Rows from block 4 of the encoder of a small masked image model, named by matrix and row number. Rows with one number belong to one neuron. Each number is 128 + 32 x the weight over its row's rms, rounded and kept within 0 to 255. All counts start at 0. Numbers have three digits each.
After each neuron's rows are labels from the 100 images, of 14976, where the neuron reaches its highest value: "top examples" is what is common among them. Only what is clearly more common there than usual is listed. The data: abstract colour fields from 500 small random pattern networks.
# fc1: MLP up (encoder.blocks.4.mlp.fc1.weight, 768x192), inputs 0-191
# fc2: MLP down (encoder.blocks.4.mlp.fc2.weight, 192x768, transposed), outputs 0-191

fc1.613:173100121173106151117136116146109160105055075168143072114112116158134088103108178162136126112118176140128125190175139158099121089079095113113150134144179169104097081153127129141115151135062134114091070122123072090130206184133164100115054137210094125123092123064115129098161135114125151133110082167093131161156103080161130169172159160167105156139086167100193129066096141097158107121057113093085133116136132182175170164171080091105074122154120101131149143161113162149196107106163078159097108146119174108126109094156146149111109141101118154107127121149128170121136140175159148130
fc2.613:116141108141111139157098098063157128137175108068130170143123160129191088124139107150162101130109145086190087148123104145176156101079114163138104118145132154079117133153150141100156142143118131057107154029090126125169123155133106119130144078119085141168152140160101146065090142141118171116196089156131135183197127104051108119141120055122121132183132154132158112121096120162143183105095152092077168084182114135125131147151107168132119110105106191096119114044136136192131126097093145161092124157169123077107154090132095165120139108150097076131109197170098118100173115128092179090
top examples: dark

fc1.234:115131121170169125141109033100167167135146132105176127155054159074076166107097143092105132186119146135125119161099118120107129068104182113133128114105164158114103108131084147208125130122135136162098177139163127153078141136139150155168139099127143129157158202203127166164073150155123152144137049095129093082119073198141169095148139103162107115098128127167117108123120114111118154225105106112117132110120147152119101142125142172189080093134090142142055120096119156114146178119192105118153058136153094096122106124086185097186132144110107121129112131139121147145089110160096193092
fc2.234:206092061055132112076162171148167176165129177167118131079113130123112156130108098097097123121117099066148149092145137098082094152139143129099216187123131110115156178176213214215103154136116135107152178062128161139078147132103159079096114181159067074145136107109098148087121136106076142094151129106127111129207156142154144114123079113155115131199144139154145134140097130075124141110131142150100148123129171067112156137130140170122111088144155096078139089156134127128131126177124126094139123108111128164111151082124118099139111164133104113106102104163129059154169136127136128151
top examples: mostly green

fc1.616:101089170115124128117174164095138138123109100098114124074110132201158144161128108113134148135139166041166101083108178134118103147108183133113127107157156164122131073090064154106102099091102152162129142150174058115157087104115158112103105141156148124120128123130172092199072153110148122112148108100138133070061132145136158112114150164144134085156162118112152098101151107163097146078145042136094154119135097126097183172104130188152119115195129111157137130104113197070174183110165083114096122135145153135105150100179112130188153165188154081138156117098205176111095163113181130103
fc2.616:100097131147137096195130132121102136112117127124072145170120080112118133086149139100116158125161145100136115118133153115116117127106220113160084170157137153130161109119149174121197134154092112066128136145178172152136090124197136189116112149109123154135171216108084122091201127103094099125142190111140226180074158139093149085147112105105032157026109150160123137146050090124142157136107087141100108124115114110161109098174130176113144078089113129102123081125154133122090130120102100119136089093124123088130124123099099130110143169170081161085116110145089160182135103123097126116
top examples: mostly blue

fc1.603:061108146202115107169114089200096107162090054128114174138112145157122145164072138110094107129126117177126115074138127142130129188146096181149106089073115146129097114205047112057120126110132108115128165094117038132116144187162135124161144128116093107150173131150145145162133203083117124110102134074099092132132134144161166122135138131141127070190119093106161127178086157119164127129094163149086099118104108144146100137138112156095135078106091189141160128106111160140140049162155127106113130123125119124146087189160127141142129082182143155169149104117092102082066162131136121191
fc2.603:134117185152142128176150177055098127164151140098190143136165179130125041122104150129179120144158106078166139169166143137162121078118102105179112105126158149095147095164132087125059170123085083119087160159062149167133092139141115117130113085147121106086153158207156136147192138105118049134119077115132111127142150143159115157106116084163113156173135142111092119131150186085141141103145121134142171164164071153146092169127127113129126102116135176161138176124134080103150084167175120100096150072136146163153157102077109153075138104106091075213102090136117134069139115101086115122
top examples: mostly blue

fc1.252:090117110193159127087127131127138138084171115120089111100107179132192177088138094230123121145094130091153158140094146117089090087104103141135153138114134121026139129095115088109079113125111115146154123093167116093109142123109112104123131120154111151124166104106109129149143103101145143127161111045140142097179178119141063134167108118152128148076176165150085160081137182135138157107122142076232170139118117085113056158133097081136196076152120145124143171207088168154117141109146159137111199129125168108092119094122130107097144125166138131134154146114145137082121167165117155056
fc2.252:101143148113162136123158134177103138115150140087132155143100166129189123101117100130198080122095108143076141117155118077198102137127109146161058120102141132124102158093121148146093130137059132124135098102090129165138049114139083136121087109145136112178075167172147105124117125148179115151156161121163191132124199107140155177162186141085110109133090145169146146121096083143144148160123100172065081127144189144134114150126088136132146124095114090116145173087117092162161131108144177247085132155119138109093120094163155182024121098160158105150158127114152200142089121150155126126
top examples: mostly red

fc1.51:148142109147144090140145116061140169131096126117122180090175096129144069121069096153163117130169124144144093077111157203171182075099113155148115145092123147170091131160130112120131099133128124155078128142147141169139142087086114107089138154117137127117090170118102104139124166062150125098118163199143125112159165062070125142088091053142127157145204165179123169118098181117126095043128092157167182109162105123159091105147094150112132170123160176120117177126092154134125149150169075087129108146149207109153097153125124140132159110110128126171122142226108138080143114105109145063
fc2.51:190110121081129196100136168131090163153098126133133097095125183060165057131169187110196130105108121127141128143150163127103063124116152156159114096101107185088120125129151123161177055133096113166132128120131085097104136103132136080126140102162110135096138149118132201134073102125121138141159163140108145154079149092139183168088104147139108147169179132111150123110106194147108105095130107153141151172134118119169174108092114138129115105141124092140203182100109149176144137132123076139088142144097073119127051068125115113180164129137103167096141132140028053126090149124079085099
top examples: mostly red

fc1.18:118174097145130160129147182110132126087157135128123094166119079163153145089168093124117114152105140112122122106140125138136099098084080145081094177163161133150116132097069191110121153179145160094155105132091157134076086101145116161144098068132106164132198091179171106137153112112145088160074128146092112107113148160178130154122138117177157115157112122131125186117132124088079148148123162094175140149167122121170128077109176150127107092199097142079136019176082121116134113136072068114131172110117121114135117085171149142118119173227069077156117170166162114101078162113151110081
fc2.18:155159147114109079151132096126093098129139170132138109179110117124122079123104132081113112093122095128147156118139150078149155168146137092109156152122143187125183190097117092152059125127134147085132104119164067093117079145099134067133145101092148138134146164109163116071139123113130157124187144051110050088141130078108141120052112097182083120125115130041137127178099126154103169134143138132196086152091158125144145163163155053141161148140148077189124100064155089097100186108101161110131134161153087152079177146118152104112122112141046110175124100160147114116157106110074159127
top examples: mostly blue

fc1.435:101174131072049134150203141123119153109119146127048089093140110156101152130094118107085132137165137130118122121158159169126082139181147118052139155118111078127150104092159178132158146140170109155155037143089150140197069086112070151072179144134151117117114099148172115161177128098108122123170103135076070125116148138091099128122123119098179126186133155135211158121166196131111104119138080114119156120147146103087110094161148140149135181173106113165132110157124122158126174118120127114097109107122163145109121159111134092100071162189099094117199169158170170096111184158121148115
fc2.435:107132114114130093077057143093146102131150121150089115125160130091147094132131084139059126153096127176122155126139134158136180142154157164136087151118121181122134169161075157092099128159159165160127029103084086170147130109185165105125102180099199162083100081084151138082126059124153142096069097121139107111072060129085126163065100142149166129171105147111053100166131135087099127144105128135173130090108163179134173144113140132147130069127109142111151075065112149166089140123161163103149122155141191113114114128157106113128154045089083079090105134133131122159108129125146100106
top examples: mostly blue; fine detail

fc1.249:113147140143111173143113145132160141096086094122132121071140145074112144155100149101070131111073038192203119137188108135127156152123142067080153139101097098111167126079117141145108163112086163118144174064117148131159164089171141151136152116110141157162100163141183121162069075097182172106185063135104091107174090126096132119123139145143106102112112086104090099095188142118138102159164118151132094104129152182110160105142115148140127115081134131147103115159140111208115187154174153071137142153098156104077124132126190161144079104094150112095146154075186127210129093110139110116
fc2.249:137135089141149099120142065171141162134115086143138125110129134114069054147145113135116096090132129126143171129125108088155052095140130127065170126119169143104124128223169110132107120125124104101149137067083129060174131191113105120148066171125046113108117099174159104128128126118079193114113158056110117119101158183091112123066095099096150143126130090103068142075083107140133126167158132155197179139123115127154156132108142125147142156080131199090055126117140129230142083115089116106173125059089149143123147103136144105138138122145119175152133123143177138100139130131108159129
top examples: mostly green

fc1.631:176115175142149147191160086107176097117056135134144169143104133142192187082110064129165156168105104141134145156115168201142081089132104144102122109173123116145130071074114130142098138111138099126106105136144184083131085108113091103077100101110176087122132127161116090148171153136176135173137176130188086133163165146104143129212152110129101122109121174116152096143171176192131175062075074119102144133126173108074140113099150141155103133206163158136135153156080139140113137123116122131129143179126177148084091092142067103129117089084143121049183145136112129101115134125149141118
fc2.631:160118145145191128156135145110144114094193123123147116178094108132096122144136111124115170145125105110140189114148183084176128147076134071097080142120187152163197156106102112092123133132058134155129077144081142112133131145093162142107159187182154096147144148127146182105158109141177135128127106064082128140166131116156123156164138143167139126101151122159169182149149070185077132165101068164107071184141150113214162092144121140157154147096143157120164167095159067080131135163180159136153113106118082103101101144163086155138040158153164103104092143100085096124175142117102113166
top examples: mostly blue

fc1.201:103152109104178120164186139164129101141123168179113186160116117107184072099066150085093091137136176132148169123163124136154107145166131127183082142090185109138114144147139113133120075181132204168125182067142119144190101093135080094134174151089149119135184149111133115113168090109125143150092077160115124135062101111115090140097131112120096116127135193109061123142113167203103071153098120102074106135085184136140152122177144162133152117108122112111130151185143150094119092149087105147149144092122164176116139138142156064131082129183117174109088068103203153150121161138117156148
fc2.201:152194090080135152074122105073153099143086169202140124122144079161150118133160053079149122158068153129086138114138141090123151089136067098137106170115111074154149140133116075114099169127132110185093102099128087126044121121109113140089105160141128133119140183111077102105128140147052090150103144190058170096139159152069143151120131139151112118134138130070162137137088162112150126113152118088060097138113105104134152139090109113122122115119134088136117106063113094085147105125068150148107179131124162174080098174115111100146099179185182133094161146111186139086153131104057117137
top examples: fine detail

fc1.274:078138137112116175132164104140133201149187159088105113149127125038136116159108123065154140153116118190155084089149185111097085131118110175146105121160121113177101094094061176116165167143177125164127149093168118123164132099151068143130100133129161115088118091142152126139125134142095090120063143140068122061136117143103154148126125154094104132126086141128095136115141149121147065125142125099143106121105139106092122165092169047098102149076151185113091137088116096065186116164133126130071087139141190047091133101118081153180153153110175133115139163169155151194123146126065149123
fc2.274:156137130156123134125138173174085129159180090139142155135134047151172080142101152143108120110144105114115100138156146113122196137171088102107126095105103109157093124106184148143107184134161143161113105080141063108165128147111146105132124080155136112123117116149188173073082185139226108148089166168146139176046113138088093146099127124149101131163096080166116122152132138130145144114122142071146163143109162038078131123120136170119158144076144099165111093172130114122136177111119098174098164095132144167122098119106197148150141238085197154091105090165110100124145134139109122146
top examples: mostly blue

fc1.47:098145140074104104131110126125093098181158092108125197144090097087150154053166120185150109134169178160124156114187140142075134139215109104089176103109104118128130157118126124082115083085145155131178129169146123200170107094179102121118094155174201054141125106169179098102129091151131137092153090157077131102120062178133107109217156160150167158160116085138105095136141133178146101136109129106104135118155083120162080165166100132123114169120111074149198097133103122128108128162049067144101134153138158125128162141139089160133089134169143112117108124125112131143110167167115119135
fc2.47:069148169107186136155114150121151141124145121117165087108011139102109134136134164145117133138083113117134119147127140086130133110151153152186080139081120168108110159077144096139139175124114088160114072064129093147119171147085147133127185143127091065077124100150095102171141092127128073110134054087101153139174102108115126173103085120129177127159101134146183141166178101141116209109095131155126167096141156155121060106105169134144112118134127116125120168097124097149157089126120149039115138157149136106186118091192099144161156122085180220086172158134143156083146130145120102156
top examples: mostly blue; fine detail

fc1.582:131138104070156172115093095138148154164208141147108182097033163129118095129123079224085110138140114116106116124176124137091153129157132156081112147092121133125135132152108124096099141095112117156130158143131107125136168131146113067134174165124153155106097101157121149101146145100153106086109108117121185100106115134135148134138110095143121087117119124228146159183092220104103102135157158093128119114116102141166106132183133166068108163147092139161156178183131081126101133152138081141127100152097154143215152123072175138154059109136144130137052121183157061147132124126139054151
fc2.582:141057137111117132099156177150076178090066130140111126077038147172148183141130174110101155144176088129164133083089137113125130105155126153200157102149126140141107104177150158178112110127128143134137087156140138179126114098159146173167129115163176120166171115122132152096107135145125184146072065047125108123126074121179140161116124122162142099094080160150079131156131134072119150232097157150072114132106088071015148175121149080149153121082117127107148160156126134153106151140128143137116159152135101107132088120167156117109093134090061146110102115142114162138125133118081123123
top examples: fine detail

fc1.68:131096168114152132120108153132158177172194176162108116138190076134071093129135104178137128135099124164119081101114167117200112111114155169098134093158147151114120079139086146125162110115060099172127091111117167137086177113170151041204079142146122105140100129094075069148130137135157192110164139146136122118133150171118107105082137098128101169154138186204116126111104121233131147142079194137097165099098111142123130138095082120146168100101090083143106132153083116153113145140136106081102105142106112142171109150166161071141149141094111105179160132109141102145102194122176147097
fc2.68:127147113134091101097245127138120143168058178091162103221204157124137105131094158153195126163141055127153134152139109167114111125106204170138095112100159075128131121170161103105127091137171135057156119117114104138150084198104113171125128071115095194170183158129120153105153147133110171143097148123066165155130170177091184127141151099149112124121128088146142106124052150093125123201106169124098063135141156142127131098117120151161137104136127078096115174178112125130123107143124115174147138128135083157133160180119147145105133118154132159173141108115088150101098121128114162143
top examples: mostly red; smooth; bright

fc1.581:190127135105095117122102102182118115182132116077207170106156118128216127077132107104107147097155137124131127107103139158097149127203019062139151118093112128131102119063078106163116111078148100126106173135132158153147098099156143127171139116121167120154113104152202156155184075129109099147149135121096120149068091173086108150120119110120165165192119127154087163162151165153085099139145149108079127170112128099138098146091165150070142126065105102132103085076128145122106133119121114182120145140100098132134139094176128176190085110151064152127131170098147141151136171171091173141
fc2.581:133106131173136122130166140130140132101106148178164152144126121143176062115123184120127117099164044136101099121059152108122120178151143123188132194107087157113151096040124114093105186116179117156142103135099067113179097168124106156125154094140092134134174126124102190116027139128141105101158069127137092152128117139127119115107110185106132157119124055129114108127192157167114119183168139126159168163101150175123122140195155064110166113095107147083154143147095107173101154070178126108198168119114128144112128115145156155161165156103044097093111139162107121099126133118104096110
top examples: mostly blue

fc1.453:138127142109121128173107141136144130111127061145128153116157112195163158173107186222114116160138169116087054130121071182214093100142097101068119105117132080106110073174122143077105130178112095108100151096117157163124130124157129152118170131150169108147105164154191117188111167112109092102102096131057142156151073158123170126166133106181139110225061157148102159122100201139133158098101114159081117132162140165155118104080074140130098132089114137154105121146129109123135077131128115158087069107116116133160135136131154138184163107178101147082096125094129096140140156121114174124
fc2.453:122165104215090143128104142131110126124146090098116135139124205075110175135123172145115178113124098150110150136111099188136149094130125129094083090143100164146141163165136163088089184119165153151138176071116140133110151183041125142098113149130095122146099188153115150086169090119097173139142147107051117144052172176161145124087162125093105100078102095101111093081128129131153136168129095170091151141192083121144147102130110101113152102136120079156040181111083177148147182121117154148150184182113181105193075118080139108140113102139106110122127133164157104177118131124131107126
top examples: mostly blue; fine detail; dark